A small image classifier, trained from scratch.
Model: 6.67M parameters, 24-pixel images, arch resnet_bottleneck, norm batchnorm, activation celu, depths [2, 4, 4], widths [256, 512, 1024].
Training: soap at rate 0.0021, 3400 steps, batches of 384, held-out accuracy 100%.
Data: 97500 training examples, 13.4 epochs.
Rows from block 6, named by matrix and row number. Each number is 128 + 32 x the weight over its row's rms, rounded and kept within 0 to 255. All counts start at 0. After the name is the row's rms in percent of the matrix's.
# short1: shortcut pointwise conv (model.blocks.6.short.1.weight, 1024x512x1x1), inputs 103-205
short1.430 107 [130 105 132 134 115 151 164 174 108 139  96 100 111 127 127 127 134 161  82 113 131 145 112 154  45 110 122 142 103  98 159 135  95 108 125 165 112 177 214 110  32 145 138  80 122 136 231 100 179 156  88 137 130 116  78 124  88 139 113 143 120  61 129 131 138 155 152 154 117 130 109  85 133  92  80 172 179 113  99 138 176 157 136 143  94 107 150 117 119 128 142 105 144 152  78 126  93 121 100 109 118 117 144]
short1.431 095 [115 121 107  95 141  70 150  53  95 132  48 111 180 104 137 173 112 143 141 119 137  96  83 141 131  86 174 127 121 125  89 168 141 107 112 143 143 149 108 137 136 168 116 148 160 120 129 217 195 184 149  84 126 137 168  83  58 148  53 153 140 185  97 107 111 114 161 129 138 125 175 119 157  95 156  72  87  92 110  80 156 126 175  94 106 145  81  88 202 156 195 110 161  75 177 166 140 129 146 161  73 117 130]
short1.432 094 [133 120 113 118 107 116 117 155 139  74 102 154 141 157  84 133 156 142  84 114  67 144 153 107 108 114 220 116 182 123 144 136 144 159  70 168 143 149  30 122 129  89 106 142  87  58 156  72 136 109 103 155 108  98 155 171 183  88 132  97 128 108 161  75 145 182 114 128 119 135 145 222 110 100 113 172  66  88 104 153 130  67 175 130  99 140  77 108 149 144 137 135 122  80 108  92 107 150 141  89 147 146 201]
short1.433 099 [ 38  92 150 150 142 132 156 136 173  99 149 180 161 152 112  92 135 125 184  65 178 160 109 179 139  94  73 112 120 120 129 146 136 129 120  43 120  74  96 107 159 100 112 145 119 118 180 149 151 134 140 107 164  84 170 152 126 133 134 123 123 172 164 172  92 118 142 134 125 126 112  93  98  66 131 188 151 103 148  90  95 137 117 164 113 112 129 134 168 175  95  56  75 120  98 133 104 110 136 152 124 144 144]
short1.434 116 [139  83 114  98 128 104 134 110 101 110 107 114 139 187 141 175 117 133 129 182 110  95 151 151 148 144 161 209 143  62 115 147 157 121 106 178 147 108 166 109 107 146 120 105 159 104 166 165 152 118 109 188 143 144 159  97 170 125  75 172 175 108 151 176 144 123 199 151 126  96 146 199 150  67 109 122 129 132 103 119 145 142 114 100 156 140  91  99 255 148 197 147  95  87 102 141 147 140 108 176  48 138 112]
short1.435 091 [186 150 113 104 138  91 139  91 135 134  91 127 123 115 147 223 150  59  93 159 152  69 123 131 125 119 169 120 162 157 127 138 168 116 124 170 111 128 151 173 142 149  65 122 153  79 127 169 225 111 165 120 132  90 150 118  26 136 112  53 108  71 136 129 131  81 182  82 164 133 219 159 150 122 126  81 142  68  84 107 188 138 142 123  73 125 165 118  99 118 144  77 106 152 140 106 138 108 155 147  78 132  91]
short1.436 095 [ 92  96 154 151  91 118 136 136 189  99 122 131 133 165 111 109  81 133 112 120 138 158  37 110 123 105 105 162 187 170  93 136 121 133 150 129 104 152 144 123  98 173 122 129 215 170 166 139  88  94 137 110 114 132 121 163 162 164 149 110 116 112 109 131 110 147 135 182 110 112 133  83 142 176  76  82  74 180 129 123 100 190  94  69 126 140 168  73 128 141 106 140 103 136 112 110 158 144  49 165 112 141  67]
short1.437 097 [ 80 120  41 167  99 133 106  28 161  92 116 141 159 131 115  83 135 210 118 111 129 150 139 130 206 143 141  87 101 204 146 126 154 129 138 154 111  96 117  80 227  94 214 124 153 132 118 126 122 104 152  85 160  99 180  76 176 140  47 167 159 178 128  97 128 115 100  75  83 112 133  77 100 146  76 123  87 122 128 123 118 158  89 150 143 115 155 128 170 147 152 167  90 143  82 132  95 136 142 170  77 101 105]
short1.438 105 [121 147 163 150 111 120 118  71  52  71 156 161 163 121 138  97  76 105 148 129 168 144 112 135 155 131 179 159 214  50 111 136 173 129  89 111 157 149  75 102 109 102 123 168 160  96 167 119 143 159 149 147 162 100 154 111 128 141 150 112 107 127 155 152  86  58  81 120 111 122 142 146  87  53 151 127  19 120 152 210 153 124 110 114 110 100 112 106 135 120  44 138 141 136 161 108 180 109  64 108 110 105 111]
short1.439 090 [ 78  96 164 166  90 136 141  36  82 169  50 134 143 110 119 123 168 148 130 167 135 108 125 129 160 140 181 118 139 132 120 139 117 132 111 130 147 109 177 148 116 112 156 134  93 156 133 174 123 148  79 142  84 108 118 108 202 177 131  77 121 113  96 169 149  84 164 150 175  83  95 154 142  95 151 106  86 126  90 162 111  99 175 138 159 141  43 178 110 139 157 102 129 104 141 132 117 154 118 125 116 118 152]
short1.440 110 [192 170 124 106 130 194  91 136 137 157  71 129 121  96  91 151 122 105 132 169 147 150  38 127 148 100 148 163 150 125 169 107  94 138  98 153 112 149  98 111 171 113 105 111 153 175 183 147 132 144 138 166 102 132 140 130  88 161  96 115 213 155 144 146 112 150 124 130  72 173  78  44 127  85 150 107 119  84  90  97 140 156 148 152 119 142 151 106 144 113  86  87  99 121 148 113  94 187  94  65 129 122 203]
short1.441 094 [ 73 123  90 111 132 137 115 153 131 101 135 149  87  93 154 125 124 171 139 120 142 100 139  44 166 129 160 134 109 158 125 116 130 169 148 142  73 139 130 149 136 139 145  55 174  99 113  82 117 130 133 134  96  95 108 133  70  81 145 109 123 163  88 140 126 133 161 163  59 124 106 105 119 148 105 122 163  91 123  99 111  93  94 135 135  88 127 130 141 149 148  93 175 139  66 111 124 112 127 107 109  75 144]
short1.442 103 [ 77 120  38 100  97 176 171 147  74 163 168 122 129  67 103 108 160 215 137 146 138 110  79 116 200 166 135 150 107 127 150 148 152  89 204 122 145 153 154 135 128  87 202  72 131 174 124 139 124  93 132 124  81 107 141  77 156 151  58 183  96 172 127 136 111  76 119 118 166 122 161 112 162 131 112 167 124 154 201 128 137  87  95  96 126 112 168 132 110 108 148 210 162 146  78 138 162 120 183  90 137 151 111]
short1.443 104 [132 177 106 132 110 121 111 183 106 128 129 122 123  52  86 191 108  92  70 138 125 108 138  77 111  81 131 108 185 123 129 118  83 129 166 157  53 164 135 117 108 126 145 115 169  87 109  76 111 133 144  72 125  96 120 114  66  42 175  60 123 103 108 135 124 150 122  64 100  71 129 119  77 103 140 114  52 102 142 157 162 121  93  96 127 145  72 116 148 108  82  87 102 136  88  91  97  94 110  87 136 109 151]
short1.444 108 [117 136  87 149 121 116 166 179 106  92  93  52 136 118  67  89 155 103 171 177 166  58 109 121 151 175 112 110 120 100  53 105 142 152  72 166 106 156  74 124  84  86 101  92 131 127 160 133 168 139  87 123 121 122 144  35 130 117 131 105 123 107  86 125  48 152 123 154 116 158 149 112 163 130 101 157 146 113  73 154  90 125 142 138 106  76 117 119 118 131  72 140 225 102 104 102 132 136  77  87 130 151 110]
short1.445 093 [175 120 132  93 145 177 110 181 128 124 146 166 119 128 142 138 157 196 157  66 139 128 138 104 151 127 168 112 114 106 131 177 142 115  86  63 158  99 174  93 111 136 103 187 130 112 140  93 142 158 137 115 107 116 143 200 214  67 200 137 195  53 107  78 130 145  55 124 110 120 126 158 110 194 136 105  96 154 174 138  87 130  97 148 137 145 107  84 151 192 104 114 157 110  90 166 138 164 130 174 110 176 130]
short1.446 095 [ 95 115 127 161 130 100 128  99 110 152 143 133 102 131 130 115 114 153 138  99 122 118 122  92 151 175 140 187 123 119 106 102 106 119 113 158 190 122 149 182  12 130 117  83 215  99 145 128 131 186 119 105 129 146 108 168 128  56 102 127  49 107 138 114 130 103 150 129 139 135 198 121 161 133  68 137 139 149 161 124 178 153 117  66 108 160  68 109 150 108 121 140 116  93 168 133 123 151 127 110  84 178  64]
short1.447 112 [103 105  64 108 109 140  41 118 143 152  78 140 109  89 100 106  73 177 196  73 133 149 123 115  96 111  91 129 117 127 120 118 133  85  66 148 104 166 153  81  99 175  89 120 109  85 154 131  98 186 138  58 135 149 170  66 144 120  73 175 193 121 125  96 143 133 147 143  99 134 137 120 128  70 147 125 105 122 143 139 101  95  84 133 134 143 192  82 183 160 157 126 120 130 124 150 165 128 120 141 130  94 163]
short1.448 101 [ 70 167 148 106  81 154 156 174 112 111 109  46 135 146  98 102  80 185 110 122 101  98 107 131 151 196 130  92 103  55  93 194 108 116 164 140 106 206 150 139 178  95 158  84 125 133  88 143 108 157  78  65 128 126 145 140  87 123 126 141  98 131 109 184 106 153  96 123 162 123 123 112 102 161 106 151 144 106 166 156 105  85  84 144 186 118 131 137  80 115 121 110 129  71  74 137 142 100 112  78 168 140 105]
short1.449 097 [137 141 177 164 147 103 118 170 162 176 145 122  88 117 178  90 118 140 168 162  80 146  83 133 193 149 152 130 121 196 157 122 144 126 140 102 113 156 136 122  97 137 162 131  86 141 113 124 128 192  58 104 145 179 126 126 120 147 150 121 182 127 100 163  76 114  90 166 172 124 167  90 180 136 141 173 119 140 191 153 123 137 194 119 154 104 174 159 133  91  94 178 148 135 112 143 114  93 145  75 185 187 118]
short1.450 100 [165 144 163 101  95 128 159  88 141  74 120 137 162 118 150 162 121 119  97 156 156 154 158  90 132  92 109 171 137 186 114 115  90 104 166 153 133 205 184  90 178 108 111 129 173 115 140 106 182 135 147 142  78 157 111 121 143 134  96  84 126 146 145 166 128 128 179 164 133  47 165 110 134 161 123 153 149 143  93  90 190 169 139  65 112 119 148  79 166 153  97 137 131 114 140 114  95 123 138 157  58 104 108]
short1.451 104 [131 125 131 110 120  89  87  82 104 133  89 182 133 105 194 110 107  31 100 118 103 137 112 159 143 115 159 159 119 146 136 136 141  96 123 101 160 154 124 107 191 153  19 159 114 195 113  75 154 189 207 101 152 113 124 170 151 228 151  91 129 133 126  99 162 132 156 152  71 143 144  68 119  79 143 110 125  93 171 168 120 162 166 170 113 114 127 103 114 120 119 115 105 126 121 123 157 141  88 111 142 115 136]
short1.452 095 [ 98 148 110  60  92 123 134 156 134 128  91  78  93 165 140 123 163 123 104 187 124 101  74 150 103 125 207  83  72 152 135 130 134 109 101 138  75 107 127 111 122 104 155  82 111 149 155 129  94 140 113 133 103  75 100  73 128 135 123  93  87 157 148 154 123 144  97 189  57 100  48 105 162 117  45 120 192 195 124  67  94 101 116 154 101  88  95  78 121 114 134 127 133 135  54 135  76 125 143 114 142 190  96]
short1.453 107 [148 136 153 162 113 151 106  83 118 104 115 164 130  89 120  61  85 139 156 109 158 112 138 117  55 137  71  65 195 127 103  76 119 156 114 123  31 126 116 190 138 110  96 110 181 138 154 132  95 117  68 138 145 175 123 143  68 166 189 161 132  94  89 121 100 114 106 172 103  96  98  65 104 153 150 150  97 144 112 115 163 107 132 120  92  89 122 126 110 132  92 106 116  84  95 117 105 146 122 117 149  99 175]
short1.454 091 [101 115 124 105 110 155 129  83  73 167  64 111 148  88 157 108 163 151 102 143 127 153 103 130 147  15 167 123 111 109  56 114 104 158 113 172 113 133 114  80 112 160 178 178  90 128 127 118 131 138 138 133 154 132 172 127 117  84  37 143  95 154 112  85 132 119 157 138 106 134 186 176  94  96 155  84 102 151  66 101 134  94 196 123 157  94 119  97 153 144 156 146  86  58 118 152 114 148 151 157 106 192  65]
short1.455 102 [121  82 141 200 114 129  91  96 180 144 126 148 113 112  94 105 120 184 170 129 152 106 178  97  79 114 102 138 143 146 123 114 114 124  52  99 138 149 127 125 100 184 113 180  93 127 161 163  93 151 144 133 141 172  90 133 210 154 161 163  93 117  83 102 146 129 120 122  93 132 121 103 156 136 122  78 109 123 102  77 140  90 176 129 138 140 138 112 136 136 102 191 161 118 105 142 117 146 129 132  71 128 129]
short1.456 103 [ 96 108 127 128 120 154 121  81 146 113 130 123 144 119  65 140  73  96 121 113 104 109 106  73 120 136 135 148 120 151 160 112 181 163  68 152 142 129 107 136  28 116 136 129 117 103 164 125 129  98 191 162  87  76 131 134 115  66 131 161 121 119 129  95  89 115 127 159  75 141 131 112 118 138 135 141 137 112  87 156 142 205  87  92 137 151 104 153 171 150 170 133 149 139 217 126 151  98 119 116  87 152 125]
short1.457 110 [131 151 173 116 120 105 163 139  69  88 139 128 164 165 132 135 152 101 120 180 101 112 155 121 159 113 139 134 158  78 137 128 125  92 115 140 110 182  89 108 146 164  34 138 135  86 151 154 129 117  99 111 139 161 156  69 164 149 168 145 136 145 242 171 116 111 147 142 184 168 111 136 173 131 119 101  79 130 104 125 134 120 170 127 129 107  94 104 110 136 136 104 123  38 116 146 145 137 113 130 156 142 118]
short1.458 114 [ 73 121 110 178  99 100 115 108 158 152 149 139 120 183 125  57 105 170 131 142 113 122  89 109 102 130 140  85 172 137 118  83 113 116 105 148 131 162 129  99 135 113 118 143 185 234 182 118 118 153  84 154 115 126  54 111 126 124 129 155 167  99 124 138 134  95 120 151 177 170 102 113 139 118  77 130 106 184 117  88 155 120 152 128 114  96 187 123 121 141  88 117  68 103 144 140  83 103 145 151  71 149 185]
short1.459 097 [183  44 150 147 115 104 125  96 117 116  62  89 140 127 109 166 151 122 122 154 154 131 150 128  87 131 148 108 105 158 121 133 131 119 143 168  38 113 178 132 108 141  79 130 153 118 155 153 164 167 183 185 106 126 131  59 119 183  86  97 179 122 126 180 134 135 196 121 111  89 105 149 100  78 149 151 147 121 131 159 183  78 155  70 133 133 162 141 194 154 176  92 132 104  92 136 124 140 134 196  84 110 131]
short1.460 114 [110 121 136 128 109  91 149 116  79 105 149 142 124 124 114 144  97  59  88 102  64 151  82 118  98  42 135 146  92 122 151 182 125 148 150 163 132 120 114  87 133 172 138 110 109 211 122 120 132 121 121 151 140 107 119  97 188 160  80 149 141  93 117 103 132 100  92 102 130 127 130 123 121 190  96 137 144 138  99 155 193 168 159 103 109 145  95 103  89  82 125 104  98 172  80 130 112  95 125 153  70  84  85]
short1.461 082 [153 107 141 127 125 130 162 135 139 107  78 109 143 112  76 109 130 162 120 148 176 170 161 160 120  58 109 161  86 157 131  57 124 140 137 141 133 167 101  85 174 140 141 132 175 123 118 120 127 168 152  62 111 123 129 108 113 159 103 158 132 151  87 119 132 154 169  86 143  80 163 149 167 114 138 100 116 132 159 134 158 114 163 129 107 139 106 132 159 150 154 129 123  82 165 178 128 132 133 139  95 194 127]
short1.462 111 [130 106 169 134 160 183  74 120  94 151 154 201  71 133  98 149 135 134 173  58 136 153 130 125 115 125 114 112 123 142  78 123 172 141 150  81 205 163  79 105 130 147 136 113 145  66 180 160  82 186 168 157 113 131 111 164  73  48 159 144 182 103 174 152 140 151  96 142 139  95  80 136 117 135 122 104 104 118  95  99 108 136 109 195 138 160 121 139 120 151 131  94 198 130  73 165 144 116  73 133  66 106 129]
short1.463 102 [129 133 104 133  77 164  90 127  98 105 122 146 125 148 130 152 125 136 102 137 125 103 145 119 136 130 147 122 110 141 145 137 188  77 121 124 152 112 127 121  71 138 142 144 183  97 109 122 119 152 145 144 111 134 115  92 143  68 102 125 117 105 159 141 109 142  98 132 114 150 139 114 103 126  87 120  77 155 120 118 167 115  97  90 149 101 121 110 172 134 143  90 110  85 120 143 122 145 147 120 116 117 103]
short1.464 102 [100  77  92 120  84 104 139 171 108 140 156 123 167 162 194  94 141  92  81  69 102  90  96 206 103 106 104 123 154 100 186 121 148 126 145 174 143 133 112  83 148 119 122 101 151 201 139 133 100 139 117 166 127 135 126 122 152 224 126 137  89 135 145 120 193  77  95 139 170 175  74 112 127  72  85 102 193 171 111 151 180 111 176 135 131 102  65  90 117 140  78  67 102 190 148  98  89  84 154 109 101 125  87]
short1.465 100 [103  86 166 108 152 177 182 110 138 135 207 101 102 137 126 116 117 144 125 134 102 168 114 121  82 144 117 120 204 115 138  75  96 182 115 125  84 191  74 155  90  81 164 141 144 110 130 115 137 156  85  79 152 133 130 122  69  66 145  63  86 129 125 108 152 179 152  61 155 113 146  72 136 147 127 180 141  86 130 108 137 100 115  98  88 111 102 133  80 125 115 162  97 149 140 140  90  79 114 104 131 164 130]
short1.466 111 [171 135 119 107 179 154 138 126  43 142 146 134 118 128 105 120 115 143 137 140  75 155  46 168 163  89 105 145 121 174 149 104 118 139  82 126  91 119 217 126 172 108  89 143 156 101 119 107 130 128 110 195 123 196  98 187 189 120 100 165 207 122 140 102 152  58  97 194 110 116  76 141 107 129 138  96  95 136 136 181 114 192 148 113 113  91  64  82 125 176 118 141 205 132 149 114 130 143 148 148 102 182 126]
short1.467 097 [ 83 129 128 162 118 157 118 116 173 121 139 156 126 119 108 159  90 168 160 148 123 106  87 114  98 143 144 208 139 176 106  96  68 112  53 150 176 251 138  69 134 105 109 124  69  54 134 118 157 149 101 157 109 101 113 179 124 134 151 165 157 135 114 140 114 161 127 121  36 129 204 153 114 130 117 128  81  81 128 121 108  87 129 109 101 125 112  83 129  89 182 135 127 181 164 132 164 103 186  82  69 136 174]
short1.468 108 [ 99 163 114 119 114 101  69 107 147  95 168 118 123  98  87 158 157 153 120 176 114 157 116  77 139 202 118  80 125 140 152 120 175 136  78 159 139 135 143 112 118 144 124 114  90 142 144  95 115 103 143 158 175  65 124 120 149 167  52 113 107  74 170  87 123 135 145 155 107 139 138 202 135 103 153  85 181 173 163  87 128 176 183 161  72 212 109 116 177 116 128 202 133 131 115 126 114 127 116 125 102  73 153]
short1.469 115 [125 150 113  83 136 141 142 136 106 124  99  97 117 138 152  93 152  85  76 177 162 134  37 166  99 126 153 121 103 100 186 151 136 132 134 181 116 132 123  90 143 114  60 130 126 171 171 126 136 181 115 156 150  89 119 117 120 202  96 171 118 171 131 101 151 126 140 131  76 138  56 130 141  96  74 178 167 127 153  96 213 177 210 145  97  95  94  96 169 144 144 123 141 198  68 121 122  87 149 132  92 165 123]
short1.470 109 [122 106 145 171 127 108  79 103 142 161 134 134 151 165 116  97  98 123 126 116 164 150  89 118 154 153 172 114 169 142 132 109 137 189  85 143 155 161 152  90 159 175 216 119 108 156 150  88 100 158 129 118 126  96 185 136 128 100  96  91 106 152  92 115 149 147 104 122  61 169 133 117 142  87  87 140 101 111 112 164  91 142 143 202 114  88 104 155  97 121  84 126  71 122 103 135  72 160 136  52  67 105 141]
short1.471 103 [100 106 161 157 182 174 113  56 131 183 179 105  88  96 100 101 118 108 150 136  61 164 165 137 176 112 144 155 104 182 137 100 144 100 135 134 128  83 143 164 197 115 147 179  60  81  99 121  94 127 151 224 172  66 134 158 125  63 117 135 158 117 151 105 159 161 142 144  91 143  90 140  87 156 106 127 203 122 117 132 167 157 125 124  81  87 108  56  98 158 126 146 161 104 133  98 143 116 166 196 161  86  76]
short1.472 091 [102 159  94 131 139  58 104  92 132 138  85 144 107 141 113 183 109 160 131 136 105 127 111 164 161  79 150  72 130 135 100 137 150 146 160 120 171 134  53 128  87 160 193 103 116 115 119 194 138 180 115 156 131 125 103 109  72 129  68 151 140 117  75 136 137 120 173 135 137 115 142 141 134 137 122 108 108 120  54 125 107 146  60 165 117  89 132 151 152 126 126  88 162  80 138 151 102 106 105 111 109 150 163]
short1.473 107 [108 144  46 100 169 130 152 148 178  95  82 135  79 107  95  94  83 163 145 112  88  98 107 104 232 122 110 131 114 137 184 118 230 170 119  94 112 141 170 127 241 121 189 185 193 134 147 159 148  97 150  96 120  93 124  59  96 153  40  91 130 140  87 147 120 121  91 138 127 102  93  42  96 138 130  97 125 166 148 125 113 133  89 127 145 114 181  52 134 130 166 124 124 124  82 112  83  81 134 144  79  85 105]
short1.474 105 [150 157  81 107 156 152 147  68 126 146 162 126  68  61 124 152 128 168 144 141 115  98 139  78 145 200 117 162 135 152  80  79 127 106 141 136 180 118 184 189  87 137 142 197 139  57 133  90 184 154 159 109 129 137  94 122  99  82  85  95 122 116 144  71 148 125 106 118 109 110 170 153  97 143 110 168 114 122 189 108 117 136 132 104  56 115 106 197 134 101 127 114 136 153 101 155 133 162  64  91  83 127  66]
short1.475 099 [ 86 115 135 114 120 132  85 124 105 105 127 132  89 120  91 100 119 150 102 122 148 142 120  99 142 136 147 180 136  95  80 142 137 146 116 114 145 141 133  94  64 147 143  86 168  63 134 109 129 122 108 118 103 118  86 140  94  66  23 126  64  99 162 114 116 112 133 125 143 151 200  89 158 127 107 157 162 154 130 141 177 137 125  82 110 129 113 131 103 100 110 117 129 175 134  92  94 165 117  91  69 165 101]
short1.476 105 [116 122 119 126 106 160 104  65 167 108 152 193 178 103  38  99 149 125 113 134 132 124  82 117  73 119  99 135 140 142 121 149 112 104 168  85 146  78 146 123  82  88 165 117 110 158 137 130 154 106  30 144 135 118 114 126 215  56  96 136  90 130 102 139 124 166 154 123 157 128 162 149 122 123  54 131  74 152 137 199 169  73 135 172 150  99  96 140 154 145 100 151 114 153 105 103  93 102 120 130  64  75 133]
short1.477 088 [134 139  85 111 125 108 104 155 126 190 132 126 154 103 151 104 141 168  96 104 151 119 145 114 107 132 158  94 146  88 178 174 159 136 153  49 164  93  91 155  89 133 167 160 173 143  75 115 119  74  88 197 171 103  65 155 151 138 148 134  81  55 179 101 160 153  85 136 127 115 141 145 139 156 145 128 126  88 145 155 122 150  98  44 174 116 116 131 163 132 115 109 118 159 125 175 106 134 146 154 160 106 118]
short1.478 102 [118 189 106 151 117 107 122  37 185  92 224 133 154 149 109 139 132 141 157 142 120 123 129 129 152 109 116 172 118 161 104  99 135  72 161 145 135 130 139 138 162 112 205 114 127 154 132 114  92 135 111 149  53 139 110 121 147  97 131 113 121 113 111  79 102 173 128 142 132  97 123 139 144 150 101 109 124 101 154 164 188 102 121 134 137 116 122 124 125 135  75 120  76 148 136  95 115  82 149 144 102  82 148]
short1.479 103 [106 134 112 160 101 114 122 162 169 141 198  95 152 139  70 145 169 143  89 100 104 131 164 102  77 168  74  79 177 165 151  84 121 156 115 128 159 195 102 128 112  88 106  97 104  81 101 148 174 102 132 137 181 118 113 143 178 123 155  51  88 176 156 125 127 171 155 117 140 126 165  89 175 103 195 153 129 128  97 133 165 170  95 115  99 122  94 161 105 105 104 115  99 127 137  88  76  71 114 100 120 110 139]
short1.480 088 [115 102 168 118 183 159 148 165 133 173 114 119 153 124 153 120 142 121 160 112  65 138  87  79 154 130 137 105  54 137  87 143 191 116 167 113 149 141 100 103  99 136 123 118 125  93 190 151 192 128 125 150 169 104  92 176  99 109  82 146  69 112 109 114 144  98  98 181 124 115 187 111 170  97 142 142  27 124 100 166 154  96 128 133 114 102 110  86 159 153 144 135 133 116  98  86  95 187 136  65 126 128 115]
short1.481 082 [132 178 119 136 176 164 136 146 151 199 142 139 147 122 142 124 149 189 130  73 157  94 135 107 120  91 180  75 100 125 132 142 184 147 120  57 157 125 158 127  97 139 142 162 134 130 142  76 103 146 118 128  98 105 128 153 134  88 192  97 122  31 115  77 136 155  79  93 116  87 130 191 163 153 111 221  12 154 149 189  61  79 152 125 115 149  94 148 138 178  86 123 170 105  89 133  91 147 138 116 153 175 150]
short1.482 111 [132 123 130 128  96 158 101 142 157 138 107 138 120 128 159 133  74  99 107  38 142  70  84 155  91 127 144 156 161  99 202 143  89 158 126 145  94 145 159 119 129 129 126 143 127 184 148 133  98 179 132 131 174 120  82 126  83 229 185 139 130 164 111  83 141 110 134 118 112 178  61 106 152 116  97 160 157 114 149  94 123 167 189 150 131 116 135 125 158 142 131  99 119 175 116 156 148 134 118 139 103 146  91]
short1.483 087 [107  88 132 108  89 121 143  35 112  74 100 101 125 127  68 145  75 121 112  99 101 124 152 101 129 153 142 111 154 104 143 103 145 134  90 120  83 117 103  85 127 128 146 140 175 158 143 175 105  83 138 145 136 105 129  49  88  92   0 156 144 144 117  93  95  98  96 142 141 110 143  53 130 149 124 129 106 105 107 130 120 182 136 173 127 106 154 129 110 113 155 122 111 148 111 149  65  96  99 101  92 122 139]
short1.484 089 [117 135 140  91 112 134 173  89  98 140  61 100 170 112  91 120 176 115 120 119 107 106 167 127 156 125 131 176 101 129 134 155 136 119 155 167 118 123 123 145 155 188 145 116 126 105 143 157 140 167 130 153 113 178 182  71 124 116  31  92 129 118  91 120 161 155 191  97 134 129 132 133 121  90 144 127 169 116 136 146 158  89 176 126 148 158 154 114 169 172 136  83 151 104  93 145 194 152 126 123 130 141 124]
short1.485 094 [130 158 130 112 152 183  93 161  83 162 152 120 144 139 196 155 131 121 117 106 164 143 101 126 128  78 186  91 133 126 142 103 109 124 122  84 170 113 143 118  67  90 158 128 206 115 147 103  66 140  85 117 114 108  82 118 146 120 167 205 142  72 119 105 166 106  92  93 119 110 155 178 106 136 100 170 105 128 175 141 119  97 111 110 145 116 161 124 157  72  74 181 190 163  78  62  73 153 179 131 141  95 146]
short1.486 097 [154 141 144 155 130 120  94 139  90 123 113 127 114 186  58 103  80 105 136 207 134 128  55 135  40 154 133 103 130  84 118 118 132 106 138  83 162 128 147 167  82 120  84 132 162 135 102 174 195  57 201  96 105 159 106 131  85 103 149 178 142 106 124 188 133 119 143  82 102  89 118 102 114 187 153 121 124 104 113 186 145 134  88 122 145 112 176 118 177 114  57 110 135 132 233 118 128 112 144  95 135 103 165]
short1.487 098 [143 120 149 133 114 132 148 116 102 158  65 138 133 148 104 133 142 147 114 141 121 132 153 121 141  95 123 135 128 125  99 122 144 145  77 134  92 116 155 122 214 204 122 126 100 115 125 146 155 168 119 115 128 175 153  98 195 128  85 114 129 104 102 169 113 153 124  82 145  83 112 105 132  88 131  98 127  85 199 131 119 108 179 176 159 153 149 175  90 186 132  94 133  87  85 172 160 171 141 170 128 100 129]
short1.488 100 [135 150 109 121 170 142  94 128 136 138 130  92 118 115 126 120 126 140 103 123 109 119 130  96 121  88  86 115 151 103 135 120  94 116 121  92 115 184 194 174 135 119 119 172 180 140 100 167  90 114 133 123  75 186 136 107 115  70  99 156 153 140 107 102 115 146  76  84 119 177  96 121  90 142 188  92 120 125 118 165 179 157 132  98 193 103 106  77 177 166 157 139 163  68 159  83 126  85 155  66 149 104 108]
short1.489 099 [153 163  85 136 113 133 115 170 181 159 178 146 132  71 139  83 150 144 149  72 135  86 118 151  87 146 148 139 184 103 126 184 138 126 109  81 125  76 138 187  96 139 142 129 194 109 108 119 100 108 127 126 125 178 116 145  73 131 252  90 160  93 190 107 135 200 156 163 126 129 107  77 142 131 135 136 133 141 169  98  97 101  65 114 176 118 105 121  91 131 128 108  82 134  91 160 140 132 115 161 146 130 115]
short1.490 101 [ 92 156  82 125 110 153 155  68 138  97 135  76 102 133 113 114 138  66 159 162 124  78 100 158  89 144 150  94 141 124 112 103 117 155  66 160  81 121  35 118  70 123  84 130  92 165 130 150 164 103 122 105  91 158 128  89 135 100  94 131  65 144  97  97  64 133 147  76  87 153 122 107 143  51  85 148  92 120 145  84 112 125 105 145 119  96 144 139 100 109 133 152  82 146 113 120  85  98 103 120 224 145 119]
short1.491 104 [109 120 156 175 137  99 140 114 111 129 103  90 104 132 143 139  91  82 130 125  93 134  72 122  95  66 176  96  92  87 164 158 146 179 146 170 121 169 171 100 125 100  92 150 184 128  99 118 109 154 131 131 154 129 106  95 186  64 171 122 152 119 117 197 157 130  98 187 117 116 131  97 112  96 121 164 157  53 103 112 112 177 123 124 101 188  11  60 156 112  98  88 140 133  91 143 119 134 147 193 161 104 103]
short1.492 112 [124 115 151 163 119 110 104  90 149 115 147 170 119 179 162 104 134  67 139  83 184 162  91 122  70 134 169 196 124 154 161 171 159 108 164 143 202 109 185 139 111  87  96 101 104 208 163 124  92 136  91 192 137  94 115 154 161 161 179 153 103 119 106 135 197  79 139 166 129 129  78 133 146 145 107 118 198 114 169 175 173 151 178 188 107  97  80 164 150 122 122 132  80 237 125 109 164  90 162 179 117  93 148]
short1.493 100 [109 117 111 127 141 180 198 139 194 179 173 150 100 122  69  63 141 102 126  34 123 132 149 124  98 166 127 120 127  61 124 145 163 152 107 107 143 129  74 143  73 143 174 166  96 164 170 128 114 156 140 129 175 102 152 143  94  82 211 124 204  90 148 135 172 134  88 153 129 158 171 113 133 105 173 123  87 110 110 172 120 121 108 123 135 104  92 116  77 151 147  94 152 124 147  76  66 140  90 113 106  58 115]
short1.494 104 [ 60 156  46 133  98 116 152  57 153 129 173 159 132 126 158 114 156 110 100 121 113 151 150  80 164 119 167 141 101 136 160 138 101 112  95 157 146 106 184 138  84 107 124 100 100 148 127 111 152 112 157 131 140  81 121 150 131 119 112 158  88 126 124 137 106 150 182 167 136 126 119  72 118 154  93  95  69 152  82 217 115 144 118 126 109 129  67 100  88 138 121 121 150 129 132  96 141 101 151 135 131  69 145]
short1.495 097 [190 153 111 119 116 148  96 160 112 117 131 124  91 112 177 164  62 126  89 135 118 167 112 102 134 116 117 196 104 168 128  94 134 166 144 134 125 103  92 146  94 126 113 141 163 143 107 110  92 118 138 158 109 148  90  98 158 113  85 144 131 106  72 194 134 112 106  57  72 111  77  71 125 140 140 110  74 115  79 182 139 145 158 141 128 151 116 104  91  55 108 146 140 111 157  76 117 200 115 100 192 121 162]
short1.496 103 [149 101 129 162 104 126 169  97  94 133 157 132 111 143  92  85 103  78 131 146 107 125 134 157 124 116 165 157 145 120   5  94 145  83 113 129 213 182  80 174  62 135 130 112 148 128 126 116 133 133 101 162  94 158 134  87 116 122 160 151 122  85 155 161  88 146 118 154 101  82 184 130  82 152 111 134 121  83  95  81 184 162 124 132  95  92 116  97 126  89 113 149  72 128  83 123  99 122 142 110 140 138 115]